Rows from block 5 of the text encoder of a small contrastive image-text model, named by matrix and row number. Rows with one number belong to one neuron. Each number is 200 + 40 x the weight over its row's rms, rounded and kept within 0 to 999. All counts start at 0.
After each neuron's rows are labels from the 100 texts, of 14976, where the neuron reaches its largest size: "fires on" is the input token at the peak. Only what is clearly more common there than usual is listed. The data: made-up road signs on poles. In brackets: how many of the 100, against the usual share in percent.
# gate: MLP gate (text_encoder.blocks.5.mlp.gate.weight, 512x192), inputs 96-191
# fc1: MLP up (text_encoder.blocks.5.mlp.fc1.weight, 512x192), inputs 96-191
# fc2: MLP down (text_encoder.blocks.5.mlp.fc2.weight, 192x512, transposed), outputs 96-191

gate.412,123,175,165,188,219,167,137,145,193,212,193,227,236,193,296,195,290,233,230,141,206,289,166,197,85,220,129,207,215,155,272,212,269,152,125,189,210,263,222,175,245,200,197,210,220,226,251,237,220,125,223,157,194,161,173,199,127,207,219,204,261,161,182,239,122,203,134,164,225,241,236,224,196,184,202,215,185,161,217,237,164,244,160,176,167,137,119,198,141,219,210,264,226,215,203,179
fc1.412,182,176,177,235,190,135,231,145,233,229,206,203,196,171,227,197,261,187,193,137,128,233,164,252,103,261,188,271,183,65,281,216,203,191,170,136,222,228,162,112,215,200,184,190,233,235,212,234,270,179,192,236,197,227,237,231,178,188,128,203,220,248,214,260,216,113,194,237,220,184,276,190,192,223,183,189,211,216,198,252,165,190,184,155,222,231,164,160,177,174,184,217,221,247,211,180
fc2.412,163,274,202,250,191,190,204,217,233,170,193,256,253,205,105,222,271,184,261,191,235,181,240,158,241,222,180,170,264,213,201,213,208,112,268,266,228,108,217,206,258,219,182,267,243,256,152,177,247,135,220,199,154,247,172,206,192,160,208,228,177,188,197,286,221,229,218,181,197,234,210,201,223,231,164,203,216,214,136,246,162,205,187,238,162,113,198,211,242,177,211,200,225,188,204,173
fires on: "rim" (40 vs 8); "<end>" (21 vs 8); "blue" (11 vs 1.3)

gate.61,133,146,187,218,183,172,218,203,165,204,207,261,222,240,263,165,202,222,276,160,141,175,190,203,189,211,322,185,182,219,229,205,254,195,84,189,204,265,170,163,201,199,243,159,161,201,233,232,206,203,162,175,186,180,187,200,113,201,167,148,190,190,182,180,183,212,164,219,258,194,111,199,258,225,189,183,211,194,173,135,214,245,173,229,245,182,184,196,173,220,212,242,183,217,240,222
fc1.61,239,102,162,159,171,100,233,235,201,185,176,222,233,233,186,197,235,226,281,111,181,178,173,227,228,207,288,191,197,190,226,225,236,219,119,221,206,238,203,178,185,180,158,119,240,234,211,245,196,143,211,142,181,240,178,163,114,152,215,246,202,222,169,145,187,243,223,174,240,251,55,184,189,257,197,198,178,194,178,161,244,232,198,220,283,225,162,119,157,253,171,224,185,206,138,203
fc2.61,215,213,165,265,249,169,253,257,178,190,218,196,184,230,189,164,293,210,232,200,216,281,220,215,155,191,267,161,239,208,119,250,154,183,212,158,229,153,162,202,162,219,201,240,214,246,127,136,160,156,174,180,266,224,168,270,199,168,184,165,150,298,216,245,156,107,270,178,217,262,89,160,236,256,232,190,161,192,189,183,203,219,179,165,263,227,118,177,199,217,133,218,255,219,217,118
fires on: "yellow" (7 vs 1.3)

gate.285,130,171,242,231,220,227,245,298,153,167,203,153,199,111,252,177,179,179,308,150,166,185,171,186,217,194,171,240,237,211,246,279,244,196,250,208,186,223,225,173,196,146,189,143,196,272,264,183,181,188,214,252,174,132,235,215,162,171,208,256,134,231,163,233,136,130,137,214,247,250,170,230,237,200,205,168,197,217,207,156,221,189,195,224,219,221,152,162,202,219,264,208,233,184,213,171
fc1.285,224,232,258,129,230,210,205,133,240,202,251,235,164,260,118,236,190,202,195,205,201,208,248,113,198,238,203,162,225,214,196,128,174,168,286,205,178,172,217,265,246,204,209,288,174,184,188,155,199,159,183,147,206,238,280,225,216,266,157,186,279,200,209,161,277,251,269,191,206,163,171,186,205,208,210,237,205,217,158,236,153,227,235,232,196,179,258,178,247,193,172,250,73,173,175,176
fc2.285,212,158,246,225,160,239,160,187,255,272,165,188,220,150,188,162,176,140,248,210,191,137,153,213,169,258,217,136,127,231,211,246,191,254,194,255,192,239,173,214,144,205,201,200,237,158,233,180,223,209,144,286,224,150,225,158,204,183,161,236,268,226,211,210,171,169,213,163,182,172,251,139,240,158,177,179,151,166,195,308,116,188,211,196,207,169,168,242,243,262,213,193,217,202,191,243
fires on: "rim" (48 vs 8); "black" (32 vs 1.4)

gate.295,244,135,173,198,204,144,248,208,240,201,214,164,210,194,154,265,214,236,292,223,205,168,169,193,284,181,275,208,191,229,213,254,167,206,135,250,178,174,121,178,231,216,182,217,214,167,129,157,124,151,153,140,201,298,185,215,197,161,165,181,241,248,170,235,143,204,178,124,265,239,157,173,207,241,245,205,211,215,205,127,242,223,194,245,246,209,162,160,259,223,208,202,110,178,178,216
fc1.295,153,231,232,192,175,215,149,187,139,222,198,216,172,221,171,161,213,196,88,298,243,221,192,243,203,226,185,206,247,245,143,190,166,183,242,232,186,203,213,244,248,163,212,190,233,154,161,180,181,199,197,195,181,135,228,314,229,217,220,195,195,153,245,132,134,227,147,238,153,206,249,210,190,146,199,219,255,228,212,239,130,175,150,169,156,124,206,230,206,165,224,181,264,173,170,219
fc2.295,197,184,212,167,242,276,213,228,198,202,228,203,249,190,181,179,177,187,237,186,179,169,148,213,194,176,180,138,260,211,231,173,163,174,214,169,188,200,223,169,260,170,211,232,227,241,234,188,182,151,200,141,161,232,198,192,179,218,253,257,172,95,193,227,168,257,129,216,151,219,249,211,201,204,156,226,296,266,153,197,130,172,219,117,143,153,251,221,155,248,188,219,171,229,207,260
fires on: "a" (40 vs 17); "<end>" (34 vs 8); "yellow" (10 vs 1.3)

gate.34,232,171,275,240,184,264,146,293,203,268,187,248,163,180,108,175,152,193,154,189,174,177,205,204,218,256,244,243,166,211,159,245,168,244,182,223,185,185,248,199,167,223,168,181,194,253,208,204,174,243,157,308,188,228,217,227,240,204,173,220,132,217,185,196,244,190,229,245,241,233,98,200,203,231,216,198,199,168,185,152,234,152,211,186,181,174,244,165,188,207,215,190,222,183,225,152
fc1.34,309,157,123,174,213,183,176,202,235,228,166,137,222,145,172,253,207,203,235,203,214,185,202,184,242,239,204,185,174,186,198,153,211,182,222,167,185,176,217,180,240,198,179,241,219,239,201,208,213,249,218,225,240,234,265,223,153,204,148,210,230,194,160,244,176,211,199,220,224,241,214,152,110,181,208,189,207,204,242,117,269,110,143,241,196,195,129,207,247,202,346,162,132,222,166,184
fc2.34,198,172,194,250,211,222,96,140,156,152,193,211,144,156,209,218,188,162,165,163,177,177,213,139,204,164,156,139,180,195,251,208,238,136,243,270,230,236,237,291,169,197,221,231,253,185,213,230,239,154,209,172,144,221,183,266,203,221,96,227,287,203,216,251,164,261,236,218,202,251,176,177,214,177,216,212,173,214,189,174,186,178,214,221,164,156,191,161,178,206,197,134,232,172,246,263
fires on: "rim" (24 vs 8); "<end>" (19 vs 8)

gate.509,310,162,184,134,211,107,201,230,216,168,151,196,187,248,217,137,257,127,278,142,128,271,192,207,101,221,229,172,213,141,233,232,216,248,193,167,168,213,215,196,168,219,195,163,176,210,214,196,213,240,137,215,138,191,253,215,266,247,247,127,189,274,192,208,155,173,224,200,176,206,228,213,250,211,190,256,166,198,184,267,157,209,203,146,217,143,130,136,196,202,216,174,205,297,234,177
fc1.509,225,201,202,227,169,94,262,161,204,177,140,241,195,247,165,271,248,164,142,260,153,139,223,145,158,253,234,140,121,216,154,152,248,198,152,247,191,167,215,196,228,176,152,140,198,197,141,222,156,246,265,184,268,220,246,152,180,257,186,184,233,207,172,204,205,231,191,241,166,154,119,181,196,137,189,191,247,197,224,133,202,196,177,166,217,138,271,275,240,256,224,178,171,194,163,207
fc2.509,261,190,226,124,197,243,148,169,141,267,227,213,195,188,222,205,164,169,245,231,208,156,228,185,238,186,209,178,191,190,185,228,202,219,121,184,202,107,207,204,197,150,161,155,195,224,235,221,226,215,231,287,186,196,203,247,204,203,181,283,227,171,145,211,239,182,203,89,184,203,219,208,190,195,187,267,234,200,156,211,285,135,238,201,220,207,255,235,199,199,257,192,209,232,185,229
fires on: "rim" (34 vs 8)

gate.165,178,135,169,177,269,167,268,155,242,162,202,230,198,195,241,149,195,179,214,172,256,187,173,201,256,183,209,169,195,153,196,165,228,152,147,208,202,211,181,122,164,188,139,189,191,250,212,237,250,190,243,136,242,230,224,173,134,210,239,243,133,128,193,167,114,201,147,181,242,167,209,222,226,217,182,210,208,198,227,121,294,259,239,215,267,218,117,154,215,201,230,137,252,183,212,245
fc1.165,176,234,222,182,238,305,162,243,261,219,205,159,167,172,184,178,241,195,266,211,180,228,222,188,237,216,232,224,197,242,147,151,138,221,249,209,190,184,172,197,196,266,212,191,198,152,182,142,163,224,201,231,165,208,276,180,305,230,178,202,161,256,272,228,292,228,171,161,149,170,296,226,205,219,179,162,192,214,166,252,75,200,282,201,205,166,279,253,167,181,190,176,203,198,252,179
fc2.165,238,143,242,258,179,273,190,227,151,233,228,192,208,223,283,116,101,182,221,228,244,197,132,287,160,238,200,225,223,247,210,176,160,165,201,163,191,227,186,224,141,185,196,191,183,179,301,242,217,242,217,180,193,185,193,163,123,159,195,161,206,177,236,116,278,223,251,144,171,199,249,180,229,127,180,194,269,165,134,278,177,87,222,144,199,161,180,259,219,172,252,227,182,202,206,215
fires on: "yellow" (35 vs 1.3); "green" (19 vs 1.3); "square" (10 vs 1.6)

gate.453,239,172,211,156,221,91,288,250,323,208,204,247,182,259,138,300,219,225,201,234,238,170,197,228,219,209,243,257,216,163,260,202,242,103,201,259,167,176,184,165,166,208,198,237,214,203,202,237,185,216,177,198,175,289,222,179,234,171,199,172,200,158,209,137,150,130,254,179,226,196,92,172,207,157,200,179,222,196,181,146,215,180,253,261,241,216,197,138,236,159,206,181,159,180,183,208
fc1.453,142,260,188,249,219,261,125,123,188,229,197,176,205,176,229,147,197,162,230,198,137,236,211,207,154,204,211,142,134,192,152,162,114,207,246,143,197,185,206,205,217,199,194,180,146,169,169,185,204,233,242,147,221,96,231,261,215,192,216,188,172,211,180,223,255,211,253,190,154,115,344,173,199,100,206,186,195,162,216,273,168,165,212,162,143,197,197,246,198,208,138,229,213,154,199,193
fc2.453,225,217,234,218,225,213,235,183,216,140,226,192,224,219,225,169,136,231,221,157,187,195,191,194,246,202,212,174,260,221,243,134,169,166,204,148,208,181,193,259,198,104,204,184,206,216,219,248,196,141,265,158,166,233,214,206,203,233,244,215,163,159,261,180,220,275,249,200,163,215,318,266,226,193,227,154,272,192,171,224,203,206,166,170,135,109,232,251,176,168,237,240,159,290,252,211
fires on: "a" (50 vs 17); "<end>" (31 vs 8); "yellow" (10 vs 1.3)

gate.451,213,122,211,216,209,182,184,235,229,160,247,234,157,180,189,176,183,172,161,185,212,211,267,220,246,157,229,180,171,205,228,212,231,207,198,187,237,164,163,207,198,145,264,206,202,215,193,117,233,112,157,148,287,224,231,255,115,203,168,196,258,182,154,187,106,151,165,278,207,177,155,140,140,221,249,146,211,231,202,224,194,194,193,238,210,195,230,136,254,253,185,172,125,184,155,187
fc1.451,220,226,225,148,157,195,267,144,259,186,208,166,198,230,150,141,147,163,155,189,232,231,175,211,252,222,183,225,194,188,195,173,238,174,156,202,218,177,152,167,220,191,233,288,206,120,232,215,112,115,281,170,196,255,266,244,244,223,175,181,248,195,152,239,257,219,185,165,173,226,148,190,242,217,193,262,184,154,211,223,99,207,203,189,106,184,220,172,180,111,195,234,174,177,192,179
fc2.451,249,216,242,202,200,225,179,235,211,212,155,164,185,200,226,211,174,148,228,203,156,337,199,231,198,304,206,174,217,215,210,214,161,246,187,206,167,193,152,215,202,167,210,229,236,151,210,179,218,200,164,167,216,220,266,227,272,158,207,186,208,228,86,151,178,127,197,231,216,248,184,261,173,142,264,217,259,218,122,186,212,263,189,191,101,158,190,109,189,181,187,179,163,178,251,147
fires on: "yellow" (18 vs 1.3); "red" (8 vs 1.4)

gate.416,198,168,146,221,180,193,167,254,150,236,217,244,147,165,171,224,124,248,208,204,190,224,176,153,100,161,228,208,179,215,297,262,238,167,203,223,176,209,143,151,237,216,242,205,153,338,256,231,139,196,145,179,215,217,192,236,186,215,197,225,177,198,226,222,155,178,204,185,173,229,161,245,234,283,151,209,192,296,156,225,256,195,161,157,198,233,214,158,206,251,220,234,233,162,193,191
fc1.416,200,229,172,207,187,159,221,165,242,185,175,126,133,221,239,189,262,168,265,218,238,201,208,167,203,175,184,189,196,163,165,173,159,156,192,303,162,176,257,243,178,164,169,233,209,186,152,149,222,175,284,179,129,161,160,254,271,258,194,225,284,162,240,156,231,164,268,208,200,135,140,194,171,191,197,211,213,245,188,224,181,175,229,213,146,242,250,214,182,224,181,128,159,221,186,236
fc2.416,218,209,189,138,231,179,193,221,164,275,152,234,164,182,164,231,172,256,128,135,151,193,180,239,200,192,145,233,229,233,196,193,167,262,151,205,225,300,208,151,145,203,205,247,170,262,263,215,198,274,209,183,190,222,166,156,139,201,196,100,245,190,134,176,240,199,217,246,172,192,300,218,186,157,179,203,297,185,203,191,120,184,274,174,241,212,113,208,208,176,132,140,132,275,266,236
fires on: "rim" (33 vs 8); "purple" (22 vs 1.3); "triangle" (22 vs 1.6); "square" (12 vs 1.6)